config.toml
arch = "uvit"
model = "class-conditioned image diffusion model"
dataset = "short English words printed on busy colour backdrops"
train_examples = 90422
image_size = 32
horizontal_flip = false
conditioning = "class"
objective = "epsilon"
cond_dim = 192
targets = ["word"]
num_classes = 237
cond_dropout = 0.1
norm = "layernorm"
norm_position = "pre"
hidden_act = "quick_gelu"
mlp_ratio = 3
head_dim = 16
fused_qkv = false
qk_norm = false
parallel_block = false
inner_norm = false
drop_path = 0.15
patch_size = [4, 4]
layers = 6
width = 160
positions = "learned"
init = "torch_default"
residual_init = "none"
optimizer = "soap"
beta2 = 0.99
learning_rate = 0.0033
beta1 = 0.9
shampoo_beta = 0.99
eps = 1e-08
precondition_frequency = 20
max_precond_dim = 1024
one_sided = false
adamw_lr_other_params = 0.0018
cautious_weight_decay = true
max_steps = 23600
batch_size = 512
epochs = 133.6
lr_schedule = "wsd"
decay_fraction = 0.2
final_lr_fraction = 0.1
warmup_steps = 470
weight_decay = 0.06
adamw_weight_decay_other_params = 0.01
Rows from block 2 of a small class-conditioned image diffusion model, named by matrix and row number. Rows with one number belong to one neuron. Each number is 500 + 25 x the weight over its row's rms, rounded and kept within 0 to 999. All counts start at 0. Numbers have three digits each.
After each neuron's rows are labels from the 100 images, of 14848 (inputs lightly noised), where the neuron reaches its highest value: "responds to" is what is common among them; "colour at peak" is the nearest of a few named colours to the mean colour under the peak. Only what is clearly more common there than usual is listed. The data: short English words printed on busy colour backdrops.
# fc1: MLP up (model.blocks.2.mlp.fc1.weight, 480x160), inputs 0-159
# fc2: MLP down (model.blocks.2.mlp.fc2.weight, 160x480, transposed), outputs 0-159

fc1.86:509478540486490512504503545490495519559520477521496489484501505526483536520507515552519536479495519522511521557517530501489493492521511509500521519533515523519499528491520526502513501536463510510520514429513518490518494513525495539462546489549497499464494474499523524496532494536516478601518480490486482559504544454499506473510477477440497544522513511471505497517526493486539494484497525489500509527539475488487518487520550510489492487513508482497507551480511502524527516507505540
fc2.86:470497531501501509493495532509488529505497497503539452496535525533499518464481550468521535507488511478451529543509514491477499503476486467504494472451515534507514455498538467493492420500524449521498477487502506512510490517503499522470455427531494494495495486507493474491499501510521500548523496472496502477539490491469528501486476527492478537522491488517505490528512516498514473517512492526497526540563463488505499455492556514527536470483500475530540495488506443458505482503483516
responds to: red ink
colour at peak: grey

fc1.337:505490508488536465522485505496515483537484531536503537520529496555504508486493443556493486482507459515558528485479522506501475506520516499530489517544521515458485563482478535469523568499469525467474505472485504501475538519523493507512519511477503526527542532524514525506513521501512486489500537529497552511503531509548488527506505513501464494493515532499488571502494481505507526482517509495469479453472556507524539514515489496490468529533495497484465529478512507504503515523529513
fc2.337:538491487503557522512493465517519458486468537473506517503461534514457520443518477496522466491507496550506535471518481463467484474523519523504476552521497513550455517484454476514519512500497554493500525465499507505502522498484493509520487524473501471537558524536477496454478509482530497481501509480496494501518500489541481545454518491495451482503465510496503508533487523519514522532500482523510504503476536472456529529497488510504484496456474493489493523472535462478459482491483475
responds to: green ink; teal ink
colour at peak: grey

fc1.105:520545474494538473508509463549550485516498501501500532486517513481502467498512479456500499555468521472491495475489531510502514520526572485544474509501457495515532507493472480471502526480521546479474478510497497528498523485481542467538510536511493511535547510527505487486498489487508501482518535561506527495516457538525497504481528513457507484479489490533474520495500537533477504510488498480505508481496556515489494524512485479526498521518521492542498497513457561504517538540550517
fc2.105:462478526530452508485514517479470540513521512512533472495532483515506529506479539519494527484501522515514487546510486466503490475476464502479499470514496524485487496530543516512514449497484466512518495482497534480518500510547465528454477452509521498469442497478499526525533490514501501552510484468498498492493536465467542504507506532518462554496528494485509466493477464458524475497510503537519494526520460489505472444505526527480515516473494472489524524508520433494500482523462535
responds to: teal ink
colour at peak: grey

fc1.161:454514512491496536526438508492468491506487509443490471512517470512506474469475506477537467521490501515505514499537479453483485486544490509542514488497510505458522503498475508514505505499488497495483500509533524531495505530502505425459496543506522476528508537500508430460531488518531504477505495504445496443484532523459483466527518494526489519540500510480511479511548510538474539456500519471481499506508495557480491482493557507547505502508477481520468514521521481489480499492498497
fc2.161:522499513503483482468555506540516538465513497553490541498503530507498521544513498525491540469495473530506491490483530532529456509473480474464522527507446525529467494496530493514453492530516489485521526474497492479490454485520468517526491463476492478482478480523515546532483490483481519520497506503514483537490448470526505524473496510503513493492487497528485498500502501458555474544478503518518530478484473496559522505480458459482520509473532532477554479512475508561492495493492502
responds to: the letter o; black ink
colour at peak: grey

fc1.87:509501471479541491519494470507482485500501496518510528501465478501505478481490502503521461495543464535489521504486542480495484501463501505511473530544483510478498500505474531489479544509531458490448500508472481468471548485513498541525549456508509520483502541541518524516501506513498474485496504462541540455515509463481492515504511502501476499539504509427536540475499526503515518509535504505431490473463539511485519497492497475499470457515483506467557511536509520474481500455537509
fc2.87:477547535511475504517498513487519554492466477503492494489539519499502526485522496454508453516494515466478465488515495488484497517528475526489495514441470531476500533477500523521521548488465480513477458458517515495479507477491526456500482568516515551498528486445521513530485543519460463526520518469484491490479473520496501459501519485507505524474520503525469483488498514530508445499492493532534429517487503494513498501456529516461472502495478512473493528510487502495489533515448505
responds to: teal ink; orange ink
colour at peak: grey

fc1.100:485454449477535484507496512471480526511506486484420465546480514498505467516509503462524504504527498484492495511507487499495495517466503512549523473502493473488472486481516507497455498507463571516506515454470476494482439482465556506516484479493499522540512508461499502465501492510501481488513515533501489490509498503500513540465485574508490466487531462452487482475475499481515468485519512501510504523435488481478491497475485511514490481488511484538464493495518512486534471457457531
fc2.100:488489557514452524502517495535522515490487517525480521521503500472439547483500482510496511544477462465483498519473488490498535518545485480512501491481503509545508533523469527527516491492523468503475519480518480536500577508552471545519491505534500477494489467478560468490470513501500540532513485471514523522494498465461486541504533556516493529503514506498478500568501500511462485505539497451495495500488499476496493523477466498523531482486477454498486486513476519471519499496512502
responds to: the letter e; white ink
colour at peak: brown

fc1.275:487482503534476519474500535491474548559522464470525481521465468498500533504534522520525504537531546543475498500469484520509506494534484508491540522499504515527529525496488505511475494527511502538538526450551525487490482514502493469511509517511479523563478496505556490534530500498515530509495512483521553531539487472500510521480454475479480545506536487514543486506517478477513515476560496509549486499528483514545500504508561481513522522502514494496536483501495492507525516490478517
fc2.275:500481483511488466462503539525539535529509497482489485494504481508463515492500517524504526449548499505509478508517497467493481545509471471476481506487498504470490488525532511447502477506503467540456489482550478505488527534470499478479499497538476528534465485490485476518460466513528524491471505519491469443527499498477481536511501503494506506524510443473534509511570485468525473467510493496511544552527502519513480472525543542549472507481525518495481462517466499490479502507476531
responds to: red ink
colour at peak: grey

fc1.381:465513502548492494494527445509523504532503490507535535502464513481494524484479492492537484482488503500525450467497522482507505506461467522475471490495484473464481493460487479536479484497485529467503510469472473485497495483508461503482472466497463480473410487519459507538462498503469482526473480484491500546517481488513512471479538527488482505457501462547501474487484522461520495484498470528519522462496512529489493502505461503440495528477519506503493499509446543523525486475480457
fc2.381:508475485493504525510472532502495520496510494484447485514525508510489482501500471501478469498498562483472507498509476519522491509527547506553505509519523515479527505525487503482524519511516472531503482529547516501498506526501534496498493538479537514530579509500498474459514510485567488477552489475512516481464527515436496500517450520499473513538490512446515492527522474515484517488466514483487436530499500469517496503490541475547536455514490489517471501491539458490515503520506539
responds to: bold; white ink
colour at peak: brown

fc1.177:519446491529530526506525482488515503497539501459506518485548462522546523525488482517527501513488500508501502508485501555506534519490503532540500446491487499556490472516499503479488485506496528506501492512509474504518517533496526486472501485536457525505488479522493510467496530514477505463494505553516462472521542505508510508499539546486523546459516496512464577513493527533504501493512497543503526523469515533471529477493538535483495499508511541471483540492522495517535468468480438
fc2.177:535447493494497543507466493507516484535491493499498524467505510516494467512484500506526502541515445530495539517497513545467508493486507481496500525496508529544477501528464462508506490525555483485506468465534494501538551497491498510464517462526480480487500520490515519529488519537516457495531518498489464469513491477498491483484498510534494552484499481518499543545492485483468474465509493486569528558484508534498539489503470507472470535483481525471494464507504485527545499440525505
responds to: black ink
colour at peak: grey

fc1.348:532546510484548545500506451534530484465492497499514522493481509515506496484496534528527533528557530524505514486510487513543523552507493493486536492486534485488510488478515491506529484464540482529488477484506542546504502529548517523521516499503472516500499421507497533529509548536527506471518485496528498529521476487517510553498547560492489531480531541509498543494471490530507485535527494505528514476505463480519526503511513518493519492499503496488501497496461536513533507553488487
fc2.348:479469544525542464515496539506500500545512473537466462501509461520488555525512466462503503499477508465537516528499503494472510480494490505497504484505443490502466547510507478480487485510476473532519506466490454504499459468461482492509505527489519470522528516482542472505487467485437484514494515490491488499496514455517459476476487462533492473535479469511521481452546522473492518529522484509500495518532504527455485510493489464514493562538519505502510514524491501449503543506513488
responds to: bold; white ink; black ink
colour at peak: grey

fc1.53:484481477530505528525488488525527507506520483519491532506454481488519565512499509486479531477472515459482519457527513477493530516496530468480481497471501454465472495499513504516488531503531499486496502450438494510527501507541498500544530476515468505492484495486502470549538517477513538477500457494520487538525503463507501527531552513504512488482475507515476490512482529452490515507470469542542508487477512521470529530541461485518479447489551503501487538477522501508545489455482487
fc2.53:507479467514521557495541498527522504535549552529507527500462494504465521478507491473496540497497492497485506485505474482509495499496529486512512515475463533515491497505504494512482526551502486475489461457480507510518549480564525514516462478500454466525492447515472537527468541480500502474485468513517501530530492496493467494509557524509514476486520513521481511493504469465504475510487484535552437469533489489480475487520491475496517487456518496500550484466475551483497503481481482
responds to: the letter o; orange ink; white ink
colour at peak: brown

fc1.75:487476564547489470524443507486475525473497489469503472446488484515510498472484476486472492492517495488500479515495522531474495510486513505505463487561544496524509491551488510502494546490526456480523490499496476502509513518493468485513510482530534470492486512480476495479533506485553452532477521534528489513476495540440484478506497485471500500485466501510487462456515491492519512500486503463457513487454483530520492493475456465500487479456498485518469481501439498538508514482507439
fc2.75:523495496505525490440578526528489506493500523549497508491480530479476476510485526522485489494496496496534498474492486474487528487513501500531522487443475480479512505450477503484471517485474509499440518434505516521504498443513527510529489491464451526526504475506531495510455511496470499495496485492510511515507508480510510547500491550545506491490516489515513524523504468477492551500483520504531437537550473475488462496518494519490508517514505502497523488479517537452488479500453553
responds to: white ink; yellow ink
colour at peak: grey

fc1.148:474478470488539516481471498502459514496476532519492446542506492474475508534477475522525508539505483464558471524504534507535489569462488473479537519515490508514499536485478517528539517506494478509504509502511493541456515544486496484517491503472474508483531480467519507499503490506554491475504480475478529543541501547466498513479514485539505485494508502462515515463525534495486496509491446511501515529473472478502491510445490518532496502539500492552558499519516497467547501494490511
fc2.148:487474483497531526460496469475501487524510525517528480536509491524489466496516473509473487591526499446486533518510515508500508546484488479467493547519494480512508538479503491544512524520447515489475500482492510506489523518503472556495512528527503445470482488461535488505482496484531487552485502500484489508463493506479484540458505516533466505516529498464477512474524514493502476459518466481501513519514494479490504495478476517569537506487488524504471483476549512453539516513481528
responds to: the letter e; black ink
colour at peak: grey

fc1.44:552532484500475517526503544509513499520495498464535503532477549509480529501530489538468496508541560496503488526511498549486507494521500493542450503532536528547524568491513511544512547460531504535496506472501489505550484472504527473536499545473477516492521532508500544465543507531542499508507548493491476526515485527506481518472483469505496519460499555468488497504520482527506516482518475492524520494534482499496528526516512504502488526490482486504494507467528514516526467497510480
fc2.44:540467528476481504498569515493477501510481525449507513494460502470506531522535497502519476547513496535500481474517504461465481439527520512499506513520519503592473482473489501538517485516513523558499485476504515514532513520507477543520548548469499508493496480497514490465493484489471494516475528501536472522473492493482467503490498514485513476543494505478545471503498507527508510502503501547535504504480451502467523461517517499490549484484488495482521484473490456532544496516480493
responds to: green ink; bold
colour at peak: green

fc1.182:445492472516511478488494461484484509521476492520483520545474498501498518525473498471468475514478480465496471432510455502463495493445482506518498516474525484511438467504492504472442487498520472471497516441469437515495467463511461510515529492526469493471442537487475476497507504513500519489484460519503494498495493499473470491505488499467491496493473483467504429520510498498497522469486459464492495474488473502477482501501474464541483505454511524485517471498484483508511465531519508
fc2.182:517476472517495497467551506477490502549489520542511506497498521499447479546500501535487498461514489493535494455510520506471445544416511522516513470548504512507524460533464509491488535500515534456512470480488501509497567495491540525513490498487471463469493496512523526480485476472513474547497486512469506507466480506482455493496548519503509510496498506489502466457499471480506504492538472517494484538484489495491444493530452473518534493492531526472518480510473501486505509512514502
responds to: bold; yellow ink; white ink; ink: orange
colour at peak: brown

fc1.431:479522503538478528484465483466510465510499502484491511479514515488523496451526499472484488534495532514486528451511523536449512484500505519483457507554488470518459483507502456513457517496478495504490467464498505469527493479488486500477474473525510464488489499505525508486470497477486512538489500517496472490466494516490476539477493561523529532536506487436478514472478457569554481518544510460506501493474479533514508487472492495538553524492521480481462485500492499505515508504555517
fc2.431:486437512515529518547478505549473518515489494514485512522516518466460516496450483460496521511543475478482444518479487519485515506519518450530503474485526525489510475453492469464514494462523475506524484487536472495479519505526509530465488487511525492487510483527538431471495512485547494470508500475489482503509488481489493460518546491524522484501492503489485459496510456479497530503534480493483469558457521528493515477474487497496476508505491492484503477489499521527536422526483475
responds to: the letter e; black ink
colour at peak: grey

fc1.419:482510507497490555500517544516520524557511526499524495523468503558510536461521520523472544502515558502509495544490525522479464495469470528505527494518510537518527519511500541508468495541483481513530505523512498511495494528530500502513509511507525544546509503486506480475524489525527551504497479477538514479496514493483504451533497499491498518532493524504520521505521478504512532482529516499530534545501454515528482543488522549481529535525497527497509549510576497529536500483483491
fc2.419:501491508468528487514470502493500470503520474463477496494570464510462472501501496511453488504557509506504535493496517473491479461510534484528536498476460526500496481536514523482516535478495493510454512523508502550538475524507522488488517552520547549493533496506483519512519463465514473486496507492499526501488522540456475502494477484529491511508481490490472466532506490524470498525489501527490465486506545506506481499496551455542530463576485455488466485490488475483467491529491514
responds to: teal ink; green ink
colour at peak: grey; green

fc1.107:498470495496459536530488514487532539471502523510541517500492515486490464531497524522509509549530486472487496508512537483462541505499500498489498517500522488503524496504484472514515473535494551536502504543485546517500492521518492501514529494513477522463457538513502490490494462535487510513480522495540516559492521539524457530504487476479521476532447492475547480529478499575542528524487508500482525545487525547541526523538507482510466499482505505510490494517521506491520468546532467
fc2.107:490437545538506511487476535484538531475525481503486523530504525551465533407510501478493533532512479477501524492518505501529492504490524480496475520516478519522507475478533512506461467506479507510448493502547487499503508508470457506523528521513496481485539487478510495511518470468436487500534495484490488473571517495488526513485518487502467469481481522541548511506487507474463541513523490528463495507515511481467523471508521505498499541500473460481503468481518509491480529523484508
responds to: bold; yellow ink
colour at peak: brown

fc1.461:487525513522495485514474540538503510528506531461521521489497480540519492470491513525520498497530501507551518541540516489499520468514509511556528512480535521521520486533530542507496511499517524494522508493457511563525524503477541499510535522536504508573513510511525503537501495539509514515504506516500508506530530507512488519515504477499525528524509503546557518535495555516483518456501507496503515497540509540493541527543492520517450524501524511518520556541515527521510472456494488
fc2.461:520553494467465456489497490493481457514518511475536474496477452542492481464492512491495501518523476538498535544538502474505503451496525512507498449530550494489547519471500529473493494483486510487491475546460506514556499485493500488488527508477472478511499482491515528508478541514488501527489523477501480509495525537504458485534476462520475530520533506541524526501518490560508495507491524480494500444550506511478502518519490512495408508489503500478470470503507505456493511495507493
responds to: white ink; the letter b
colour at peak: grey

fc1.298:489495505493460539487510539465440522547493501499509477502492505525505573521515506498495502534567546523494502530532501491558505503538460522521476494489503530519529516516517518529506518550487487522516522472493493486506461538544489544517478475493494550480454473486513530517528521513513516507522525539529494506528517490520519504503464477539530519549485500523489498499499530471511530463546515488510523533510472535539508520491477512468497513509507491477502503513506477522436485496495502
fc2.298:502534506511521490491473515551512437520496455451499542526507530537494473515534522473482541475546502463495474507501543504555478488528506515497481501515545500493509517477469442505462523487467482554488502492522538496541537493519447481476470494506543471513515463474506486504511518477432492490503499519545524512536531504536527491501532512494503467554505480506490516477501515504494478484493500504542523494482526481513489492502521494499472490494479520517545511470476484505500488467534502
responds to: teal ink
colour at peak: grey; green

fc1.268:537501473501534520517511476512458520528508499471498500461497512510455467512533556523493502495470517477480521532527514514503500480501486479494485508524495493477484477457542469479509509476514494506438516479475489528499495525505531488441497501513516530529504478496509555501552539474495517489507539510545485522477495554508528506489504483509503512456531498485534533509429497516472496510476544485514521507495474463514534510509473554494496491482472502462488440475541509479511444518473504
fc2.268:519493522514515497492500509481493563472502552492520495492470501510535487486489489474483496508498492533484485462441488511501513505527499511530494486468514531496507507537469473492492589522453481489487473496474514498516501481500498501521520507520489517482509508468513494431440518492521484495478460508480495486503506504464456456500477477491545503521472487509496457517538481520489535475453478502492433475547471499509490502511523464509467479526559495517520538466546503524500490480467507
responds to: bold; white ink; yellow ink
colour at peak: grey

fc1.81:529427466480514463507477488487528490494448499521488497477478532530485514499464494483542434481518473483541548481454565478509517472548469497517478520523506491518469525479496468503492538521491556481512513517465487483496528505493444499506524466515507500513493525514486467507501484503519522488501545511495476491521518475509472469544515481532533507512471514522520537468457469486508494523512489515474483477505521483536458524449521479491479481498479502474484512528484509475496521531495499
fc2.81:448496514519484551503509484495479530484549488486481489523478497526520487550497535494507539464502475511511460425519507536508489529505537515534525482500506530478493525496507485486476492437527514475462495513540500552515490499534504499448444496525490485528497475454487493497519504523530497498501486537491518505528545489476518535537454503464517494526541529497516504472508471461471505504490498517497502496503505493479482531515504504555504494544455510466501495451479473521518520474521499
responds to: green ink; pink ink
colour at peak: grey

fc1.0:498440518516503484472514500534515481502515522467509496512466484525489536452513521508541426504462527485520477520487514487496512485492486495495493497458492504494494480518473543531507478479469519497494490528500492514468464480473480496534468525498492550510476515500470507519501514505486450471513511518512496459529502526519491452483481521506518521491538445448508492511485455521485494512548522517500483476539475504462514522454521494501421505465547511507471484469487505446528487519496530
fc2.0:513516495463459463466503453505512511514503502473483475483511493445454531447516518530509499460493512475504497526534521496499461483521507502478541480470527507524507496489493551479488486472544533480512518547498506513472535490516470506507480491508472520495464479514472492485512524476466459514466523522502495447532510547475466490510540557520478503524515523512491538523520546544530459514497508494480503475533546457509490502539480536494448498465502486503501484503473480497493498517500537
responds to: black ink
colour at peak: grey

fc1.191:497481518515520521548485483522506513512524478535525526500509514525549507571521545518525464494518497489570504509482511503481502503508503506531491542538508505537511478495493572489510484536493485508529523461482494496575529489502522487513544488514517521521533497461528464507520490474460506515521529520516513486490554488520485504477486488506508536480503512547517475520522537494476543499519477495490547518555484510503546532498488478518493549500503504511513530522502503473523476524531480
fc2.191:483531473488531492505471459501455547481498503500528528486498506512539468510545511533542477502520472508551470487470478488511468488516523516526483533519503518521515467536485492475496453505459527478504516458524475487500513474478518458477511502473515491505534496479490471481510462504454490529544520496502504463459505472483437495476511500503513578493482487542476488476519550478518531485465475506475535537545500497506445483479512482495506530504499500509534525475477480477513510503518505
responds to: the letter o
colour at peak: brown

fc1.361:478511476451537479492472508482522519451513523459499531483456495467483487474484515482538460554502537463543475506475507525497486526554487511547518482535494503495510510521523521459504492547519508508494485517489485497502479521543486481491505544502465474481513530460513501517500474489496527503431489540508502512487518494485498535503501549531485465492480508476492484500498486501520527521502515551483497509532475535456512502518478512463513507478478524484580475518513492464477515481498454
fc2.361:504488502512491483518504517564495481506538468562542473531453513528472490469468474461482519470449476523507509477506496524536519510458535460482484504480500514519507451500503489528535552503522532508542516472487509515493503480511512486510513514492501517510456492525502476485458488481485497549502498476515495463485507520518502525510523485543544491497478459479504472531571541491518498471503507476520502477468505473547490519536558523513497491508499476483476536491513474511529475471524480
responds to: bold; yellow ink
colour at peak: brown

fc1.215:470491513501476507499484515488517522485441508527475525478521526528499516428506515505521456541493494512528513510470502527517502520551509512508529507515542503491440554494494532486503496505480554522528502494471493529539488491468531498483524504482512519500503541529497523497504521493493540539454514524540495517500543503541518526517539481507501504496514475503467486491507507499521515499486515545475496535537487511554516522511509493464498543506480495493550557511501488441545545518471516
fc2.215:483473516469474511433488497486511463466501492534476516473513498537484502491499490491472504510467500491490489491496524524510502494482518476524558490551526506511469516539502464489503450448503557505523557486490508554558530525481520509457507488484496513510496487533467492463511501502534517484496520514526437516533541466522523486530514480497520462508499522538504470477546493493468492464500497477497478451474497508542475503502495489518556520481485484503509453467524486490515495522512501
responds to: green ink
colour at peak: grey

fc1.12:490457510505493497520444467483521528553484484513463452501492496475494490493529479480537511481490448512530512488481472526502487537521484497528460483505496509443481541477508498505486490506453474502519468474481491515515491468507472455523495476465502511489489487480496479519518520519484528499476525473500473538471476496503458498475463498510485486540538485472473511502545457517516520525551478485513453473481466513486507451478509446496513492542497477520442490526467492497522452506512470
fc2.12:524468482478527496491517515527492519506522520499558518485507542534509474467472520500482487485561492498453518515506519481501514537525508493485467489474510534515517487487494504486495518526513515497516528461488488526507518502515501532501481465488497492550492485501529440455422514439526469500528479469470487482508520508489461515529504516517479560520471493509496487558544526476502496460471483520488467535535495472538500514519481501515496466467525503508540469495542520462501495503468491
responds to: the letter e; the letter s; brown ink
colour at peak: grey

fc1.459:523510517519487474488494537519495489498491547471491515507521496531502472504513535477519529543536513526536501488526526529525510524485483501509507527508534471517487501504532558483531507462518507504553504540472501525520511492506517493516520493509520514568490502503566575518490523529519484532542505500483489517523502520464455484482524531485520554524492506526536527513519494521529505522534498469470496501524507502556534523516507478496429498507536505482540490533512468515501506484502458
fc2.459:488482495514511505513526522482511523515516463516498482503490514492501522525479482507504477470456520481500516521479518492488503492483494516495503490508472512477513514527449447501476523543478488498459524448534523472481507483499517524505482526511491485434551502528453478497507483467498498503457486514512528504489504483537570534534490489516507460485477516474453465487496514481475513492483489549553514513469526498437470528509493518521571487513483490494456529485489525490535528548495546
responds to: the letter e; the letter s; white ink
colour at peak: grey

fc1.399:482475539488519496492466516521476474499508503443458445480471480522471500490531514496543504509475449467489503446495497471500515483523481462469469522485447506470484508490493484505467456483474517510482522422499485520503486501501510467532515463501500516472508522480490488528491531481510514510522480503464475491488442488477470465473494550496484515518503471464505472520453472479498499485511474479479491488510503481511495539533480456466453500521502489481470486492465475497514454456473477
fc2.399:461463519496499483502488537520504547528496518493469505486479495475480543481504495491513497531505529466476466483500491492502479489562508490505518506484551471500512495494502495495497470524525486462505486523452505534479512487517442542522506501463532500554517499511536469494501471550503485543500484454506467500505471485519459503498503533557515503500539477453523496496571494495484461504533465492472466498500512487497520507505469524568471521487521458503503480501468530471518463509523521
responds to: the letter e; white ink
colour at peak: grey

fc1.141:515499487501507532527452489497491514542488530508522474493482499561488503488536523520526505457520484536527515515537534506461505540566492525530476501493465524502508517475478514509532494475471505523505508520500516507493477513486504506476442492504522522544512526474559476501479483494476503512517530503520487504538527475549457500474486475533485525501478467476529529526517488523526514444489490495503503504524499491509540486569497474494523490567517493502521520546535526472473484540482495
fc2.141:500539521522513503523500484478490497514509547463507503519488517503470501464513475471495484457470503507504520532469535460475503521475483481532517540458540529539516492510478474484484457496493471546485511488462488511484469505483506535506461467519476544512564468507501458493476530496530473511488470458494462512521529503513499519461467504540514509540498498503493529522518495516514514502529477543532474459542505485482530478461527517512496491530494471451453462479495486512535474535504473
responds to: the letter e; brown ink
colour at peak: grey

fc1.190:460467556467499462488468492493473495510507477510470493504498506499497516490500482486548487520490528532484495495503504487491462527505454468575529516463499452486448507511483518487521473481475514496478501537488509498530530469547469502542510507492491476548454491496513561503497526476489494511498505468466504463504506498515517454477523501490443489544441520537490509496498476465513523475507513499525462451508501490503484507489488527509472484523514472506467525473560478468494470498494477
fc2.190:495517512492507524466481504477482439524488487496514493527538559520533510488501502512492514482512466493517507475500519479501485457521507481549513494488481506516497489495541517497507533492502498509498470488472497499477500437491506493514511479456531476541517449493540509477483516489532522513511507489503498495521549520481538503448520529497438530534520555511509511495481503509493486493488518505533457497516487524489477507497504503445487494517430470524544565496495469505455428475479526
responds to: green ink; brown ink
colour at peak: grey

fc1.74:463556529507514533495494520490501516514516549492527501524490527523546495531514519519482495485492529538525486467519515517503564528527522547554527538493496492492521520507499503519522516503528493504491558513546512513533510472532516503531517540495547537517531509511557520544500495523541504512517491491548477513503478518520527515531513538529545531485542509531540491523512483498494503487505527498520471513492468512506482526485518511479514496548525511545492494518465535562493502515500505
fc2.74:538445460503505509547519482536512501501481469511519538480506481490509511454476485509508504583548452467462500531489482495509466470500495469486467474505506532529511486471512495522501509509480509518483464512487496521485503511505477514504524449496464494501438523469488481452474520470479530490491494517465542456477519501503503514507513497503482510493485497493494484524485527485512487498484520489474538485523499546541496490522501493543504500463516521497554522484539483414512459502470502
responds to: the letter o; grey ink
colour at peak: grey

fc1.214:514491548535546487487517533496506521513499499500479504536479528518536541446485477507544506508531485520513504534514487531514478530494514535529516515514481471537536520540505451501510554477517528522470476497482531506545479536524521453536502503521512516511509560499530515492513511496538541470509523542494525503516455515476512541519524485523517518461471528481480505497530504525485513500511494528550526480520479522523489498527492516496494518504486533510506512449486538493550496535550484
fc2.214:510479522490532510524535457509508461512503480524541491514495550500504495500501528494497491513524504517503539487498509522488485514498489488487495500474557530535529484460524491504511480483509480486489510465490485539474473489500513478515565482508487512476473520552567472470496529489474519472502477474500486481507504516512481509535538544559527438539501523510543518500493519517470517474510469495495532499483520513485521523449536512523504454497553522517537456463491466466513503531486542
responds to: bold; yellow ink; white ink
colour at peak: brown